From a checkpoint of a small image classifier.
Model: 5.13M parameters, 48-pixel images, arch vit, norm layernorm, activation swiglu, layers 6, width 256.
Training: muon at rate 0.012, batches of 384.
Data: trained on simulated grey scan slices of phantoms with and without marks, 61250 training examples.
Rows from block 2 of a small image classifier, named by matrix and row number. Rows with one number belong to one neuron. Each number is 128 + 32 x the weight over its row's rms, rounded and kept within 0 to 255. All counts start at 0. Numbers have three digits each. After the name is the row's rms in percent of the matrix's.
Before each neuron's rows are labels from the 100 images, of 14848, where the neuron reaches its largest size: "strongest on" is what is common among them; "patch colour" is the nearest of a few named colours to the mean colour under the peak. Only what is clearly more common there than usual is listed. The data: simulated grey scan slices of phantoms with and without marks.
# gate: MLP gate (model.blocks.2.mlp.gate.weight, 768x256), inputs 0-127
# fc1: MLP up (model.blocks.2.mlp.fc1.weight, 768x256), inputs 0-127
# fc2: MLP down (model.blocks.2.mlp.fc2.weight, 256x768, transposed), outputs 0-127

strongest on: several spots
patch colour: grey
gate.153 101:137143105099080123140125043163094103089143104109152144170197134147131123121112115115198152121048088163152042105136193086122167068144131089181115137141144169088187110105127101171141200131108119140078107114167124113120089133119154098079104115120141176118202128138142140142129106063111110139191110131172137114134120150153185156162094145145148078161125165128127143071114105106064126116090
fc1.153 096:147139136116121127137140167112118173098143140125131162165145082163157142126127097129117101166146116135168163083111149125130133115170085120111105071166160168075167138174118115086121072173151101155151123157173110163173124129126120180121081177133175114133106153123119092068071162122153171114158075054149157066166098143124146134110100094135126116116065114138149166166103125133204124093141
fc2.153 094:121170155130141128128117175175135126121178065164139107110164137174083078166146134164183154126118179142110132125157160183128159123152151144123149147071104155139135131119117155111102134109112124147105093115116185131169073082165107123107126152107116111130065161095078099163116100126148070110108053131170174130115160151136144106121135122133164106127125117134060137129101155156132082187128

strongest on: chest
patch colour: grey
gate.242 088:108110118090154168146120089104137117138123094101121090156104163116183081126122133103068195178123160160136121143129116131106172142157100138120142116183089086200076051128078116125086165173165121132079125096132148181055052109192105111167094123143176119137139102160136107110136155153131080170126102126130169120115145131075174145111176154127136134132127160073150015144131135142133142094146
fc1.242 083:146085122140159098130125073112156099122157122085192170129101125103108138076119134120126114173166142160114142135106114152092179098111159136109168133112075122137121117114129096163121113103118094129066167179143097152184116135083085086104088159091151118088112137158108146147154109089147107145127121127109126101162154118140108137162113178057164061113132108168096115152179122116133170152166
fc2.242 091:133150160153137126109132148140128121142194140155149211090156079134157143098146158063141180147136075189091080069116097056123128126141131105098168135116186105107110077096170137141149088150112119150090099092125183124085083121112113145096165158128073228130072107129069117098125132140143171132124165104102181150126134075147077137125167117225109163119153119133168114086137139165138102092113

strongest on: ring
patch colour: grey
gate.450 066:173125164140116091143095111175107134122163131131103111143158076118094167097158149133104148073100137126099137107184143173185148090078104157092165162155162113119093178151131082105195060092116159172084128118118117176070074130137124103106109138171136077099129101111114140092221126122174151127125149106119136160125166108144136108157150114121083097187102158081103171104141112120114115120182
fc1.450 065:135099129061089121152093073184051092106180160155113147137202129093120126127167128130107150066134140134138136101121148165156129147110120162115125151132145105150110185174122074085161109135140169156140134099119140148105112138107112100146134081146112135095180122135101169116145145139188107064103172069189090122138139115120167134131162103089075089144076114139144198130095126124180055168098
fc2.450 067:154129165089133188175073152147131185082116083149148153130148147124184085096086052139106094119141118191138133105121137160113125185144191126150085084124176142107147112105145179104109181123155169173169121114137085089148139176129168126180132136129088063031172173131071170082132124124097108150154152136185087128105147101158154151093160109093141153142182176129104114043061085115122096120155

strongest on: ring
patch colour: grey
gate.378 132:118199085080151098103140118151130153125050119122114140140137147123133084109081131163131138121183158064151159194131146102119139085096139112147110142146078136121146059132078120147157071042052092110082153145117150032114098082118041121167131091128092171148191134153125149119189170143100116098131109143130148116132157144114124134119142153100161105148149114202130133146170137125162191140135
fc1.378 130:169129128083056117105112118125157095087180169152087137111088179141180123107157085056081140150145092081141107125110134145121079125095119112140142083109108100129132070143130105119121099167139125126177122170105187183166102132057130159103175126139110062130088106117124124137120097089119143070093133146100145130099111111093204156184213126177136147129087106100128158093176191113093122055151
fc2.378 118:156065102167114089144131134158120174109102186165140187123130122121114134081193115132192120111143118120171151077176172140113119155136173131101148131077137084072140134100140119148113173146076131127147127111048107090138142104175180086117165059161110156140078094107160151109109188101059141160207158088139109103084125184179129076126112083107211140110076097132125147148144104115138167129158

strongest on: ring
patch colour: grey
gate.760 109:105115131096142097159146096108157091162181059102068133102119114128095143147110182100167112139157169152139176136112181132122148130105100188161137124145120143158058200161180163109142102145164105152151136139097150088142163165081092141144213144163153149130121083151136104103150151174168133134153087169129105121115107084168100071177134088065100111113102176064108151114120141132139161118142
fc1.760 106:104141108162096106121091156171092151110165109111150131082108157163081128158112146128164099128132111106137178106142179120108100138179084107145143125139119135164158167096142142084170156159126122111096142179176183081171139127133121179145141140164148159080160064104097155096051134146167111109106126113143118143119131099116137108125202136102030074173122111117122119067101129125073106104140
fc2.760 110:106220122083148098103138098139114194146101129134118081180142161153091153115114077185096148133145183106155133108142099106134094159159119154154121125082144136114170146134077171103127058154150065122169170085145092177110093153131091114081164143130129060116104148141171060137173116088114070154135162099161154100106149134096085123091106142146136075125126190121122135102019097157123140163165

strongest on: ring; limb
patch colour: grey
gate.348 052:144151168118114157170216124060111095140126162172145133063081157163124147136114092122115114084102126100129115162082127103122154174107150079184123121125123194152125102174146113175154131104130101161116133114136148144077138100125090138112167068128096081095142186102123071126168133175105140087123162088119096094115148104067114110094108112158078119115086123083146172120171179181103164149153
fc1.348 058:150103137176068153095125187107146159133109138173124163138080087176123098098116125138121166075081149141132090126167139126156149165116043134204114165102109182142131171155122045087108130146144158162125101076139154147148163144106118118118065093194111137114181168121126137079101179102136131141204081102156086110121090155118177125068108157120071169150127085082132142125157156191110153117099
fc2.348 055:098184144095127110079146121167128141088144096124127129135094175147098085111078081090133132131135124099121104151169091141104143127113105101100102068142124167118106149173153111109180162116155133147076115130116144124158120178108134130148123114133090138103125184138154110139075058172171101098130134080162198096225071157121113095129151072148151120106138179120097134161120172131135125152152

strongest on: ring
patch colour: grey
gate.127 137:185159176093120176160088140096124163040143165146128133207140139139182149104112130146151162138154179124122091107123154139169139123196143167135090145161159161153104101149151149130076112148096143079124095096092133164108123107101144167094139083161107129086135118139113091076151092181121102081119147147092078184167073053163152115100113114165184087133107132183145172124138151142127086143072
fc1.127 146:123175156126109171104133191168144143142061094105131077149109106100099128117081139073110189148170153162066144126069094076130133178133113193162090142108103128085127169141119143127077149119168062125112127158089134140138128126145160131077128126123155174130107183149078146146118121122135120133140126111092139156162111058085142099138111094110120150103164107137173126188109167092119051099162
fc2.127 118:118145130106143113155102144103096077129155134145147034131141145131116113138085051197135128175169117146144188154082150128129111139085148095101115121117106193118136146119134150173198155115142065113100173084141117094106106121119104157151079174146091099114130088169111161124123073146139138171065120107208170135175158142102132118071145078126094129128106157135146147151094102152134115150179

strongest on: chest; ring
patch colour: grey
gate.669 109:160117108134109053144130146123112133202081114159054127157160114149148164150075156146126115163077093144120116130141170120123120114088154148110082128105153058071121117098095129085156111157080173097142127167159135153128110151117134132149094109110138145141120107147108066116100131175112199178112076134121089101190105128205145132103136085145084134102094156055142111171111119145141136160200
fc1.669 112:125169107122139153102133148167137098103172119088126130151176094105064138104200127079087141104108138144124181145146123125123146142134092069129162149190103129169079162170119120157133153098108083103129125094122128106090106087135147123131163126145061097118179192062160195188148175095130097164139137140142172150159155081115155178148127117138115166150083116191130127097125137095106103111067
fc2.669 106:130162133145151125084150087091140146154140047109112155041084166122116125115129123094142123142139063172149093164142100155140108115154187131117152151116138082084148114138176101118179141154140140125144039144098074124159121133154151087089089114138045118149127161108124056110197142162208150107135115170114115125167130066108098104101174122123122139144094168128147104098130114143138147055157

strongest on: ring
patch colour: grey
gate.379 130:087140158093102115131144093118199092123154117134063111158104138072112147124143111130146093140150131142200111155135155112101094127155118093111169120167121136065226097143118169096132080162133101112162089127154140155164166156107140169150143058156180185137147102101161133174137120191150096110087099115175135170104138124085205101167095141095098126082106139106107147180154097090122110163106
fc1.379 137:123116060091204103163139148161120148100102115141078150110136133143139096085073141191146154104168150148139128167136169132133168091079067099134117100177106133087098167169144122151081074163196121112106111130139128079110084079160159111161144168100107087156087177174131164176126100099132141133131127121105121132183173098116104128146161120145092147190147166106105171089145145121107164129139
fc2.379 117:087165102092162096153106137136135116143201102125122139182106050151093171158144123079071151107087126123152157167126161113165142132094128097073117195145087118175180157114146130106134081093186097127163126118094137158165161113080144097085199146136130165208122090157145101125161139109182147159123157122177119131098134133063148140112094156142094130127093140062120143124155131146063112131124

strongest on: ring
patch colour: grey
gate.411 078:115175162144163105163133139121167191125073129139138120157123103076129178116165152128179085143107146159124119104121095169099147115153125162104127158127105125144177139131107089107101183136079148072130119122090109131171176126133125124082096122100097085124156113166134135132135184111090043100172128125123109063175120105175065099064165107075177127034148146171113110149076125102131118119094
fc1.411 080:160216149157126114159147171069130192127066201124097139183122108065163161115151111111155152176121171142128151162107098131100108095157141159132110176145112130138105134126085119109100155150073130121164120122101069102152156134127113143097101153106086151115150106125070180089137152036138099113110149090134108094169147116181089149098138097066159145094129140151151131143127084142146134077125
fc2.411 088:142144117139139144141091065177096087111131118115147117138091167092124114132071082096133150086127143117128113192154124130127146060081106080128122110173151134112196104138112099147210109100122100134099153159125158113047135108094146148115141083122120113134125156148128115121144079145127166108047147140114126130154151159154115134124121075152125156209109131107141168138133126113154145187131

strongest on: chest
patch colour: grey
gate.136 122:173112106077160104136119179065081133173147134141172156145137057127034109131133154109127175131203123120114128154118129131145202132116177162159167187162165159155135135144090125113112118090114124053123189104136125086153197150096214093131165171070165142179105141077174123138127144159151125092074088109101131063102125075093137091128114092129128140145140138114082173111138083113077161091107
fc1.136 122:143106109146128167163150166116195167215128104176131102056128098137099157105133167185115134149140113124137153174122173137131161140118071104153156156169170158155152125158132133129066159110140084080134140168108108128146096121069085132177189137085196089146130146112064088116135195178110149125071162090101089138105126120065103095093151106056098147102131177102146154116120077121111131121094
fc2.136 112:173133091096085134133150143121094126143141124142164091135114112086099205099120110121136126120088160098108119108190138187103157102100137156139124136146140143146118119073096124155127033147158128122141116151134165135092118125067199157125135142100090183153119174131129099120083143058073114139099132115123092131166128122145107183167079046096135111136135088095138181132148130152123139190103

strongest on: chest
patch colour: grey
gate.288 112:116067126098118112165143175078118167177145140204177132129120121103066113158156152122114108098187161128088099104135113112122153164149125156125137098144180102169142118134170186084178144145184112115117127146085149116092079113134085165057197124108179153124126091115090133178110120138087179153071147136084178113112093101078126114132132143110130095101127119102143134128142121075196118057120
fc1.288 114:116136059152130133066137109083129139090179159128136151121164141205133109161161144057203135128093153074187129159147158137084126077136155163144089122097154148085107141199133115106101101108108098088110143139186092174138103093090088116186125124177143055144135153133166096094119130143140116172202179148146075101080160090111122117137162123139115146132136093131126135107087168142115183122119
fc2.288 117:175127109118176141154202162139137112128119086138125123141107126109151133159111053131177122211069155095100102102110157167050160132181099105143129055158133118105157089113121124183120068066108157110199120143123145117117126120123124116111166146149079159105074148117047126135124078089157138147126148210138151131138178164167139129139143136122103158176169120122154116131127140050146150081112

strongest on: several spots
patch colour: grey
gate.599 074:183116087112106134133130051156103123113159178173149103109130173103176116138120129107143131149132110084100176128160146149170066184106147127120139074115128098065083101150195173121162133114129130173119160137116058147156167147104094085094088154156153086110180157104148101161153109109128111077100170109092144127102162101120108083189039093104098084076130068122151154123147112099169156125148
fc1.599 075:099133103114160063128087156140128135095150125123095094128075115113101114158112108132088112123147142159104097126142129164120131087136211100155131134122103105159147148113098057094084075141061158131162174145099161105077085103127195172117155122086125123161121073137092129102133154140161156171167183130168155148140142116151166172083231136195151141178143172100142098085096138195112102153099
fc2.599 078:145099146182178157144119074150111186087119093136160126138117144114110095154117148120117170090138151093104115044088138151118079090183108117112137145166194182148151113172189190119101122132193147159136203112136141213141108119165118125136129149096099163103081198118164147154114133157147150139118109151101107148059135058140106173115137122089112171104135111091111140082064092118117128093072

strongest on: several spots
patch colour: grey
gate.543 122:084090122110110061141147096152102105126108195140126104153175092108125089066116109120149180110107146077133131173093128141094127116102118190162174145139113119129157123155112208159163148160138051111126145143166092136165136164156096091133117103107143178147084125182130127102135128182127153058060153094128105156076163092144112152151164078172125130143150095174091132103113027112163058104143
fc1.543 131:175076107150092129107166064187124182172109113107188124145142170164132110146115123100219078151063129070103124085176139127117127171132078144184090144205178130153125136135130079142147097093135085121100146106123076117080103138138127120116140115161098124125189072085120106130172130120056151094107130093144123135074145141120117111108124099100070114085158119153065127114246175116158158202165
fc2.543 126:173142111130098107124054137045091145168097134159091121088106108101190123114131116132139164166119095115120125122118144176107140130101164106084132124076107132056157171067113137167156104165116141091180104156176153128136098126086130078074111119128130141121146077140122134137198092118085089081147179074134097170148187128165199178157139132150119151110143142088120204130168125081214126118178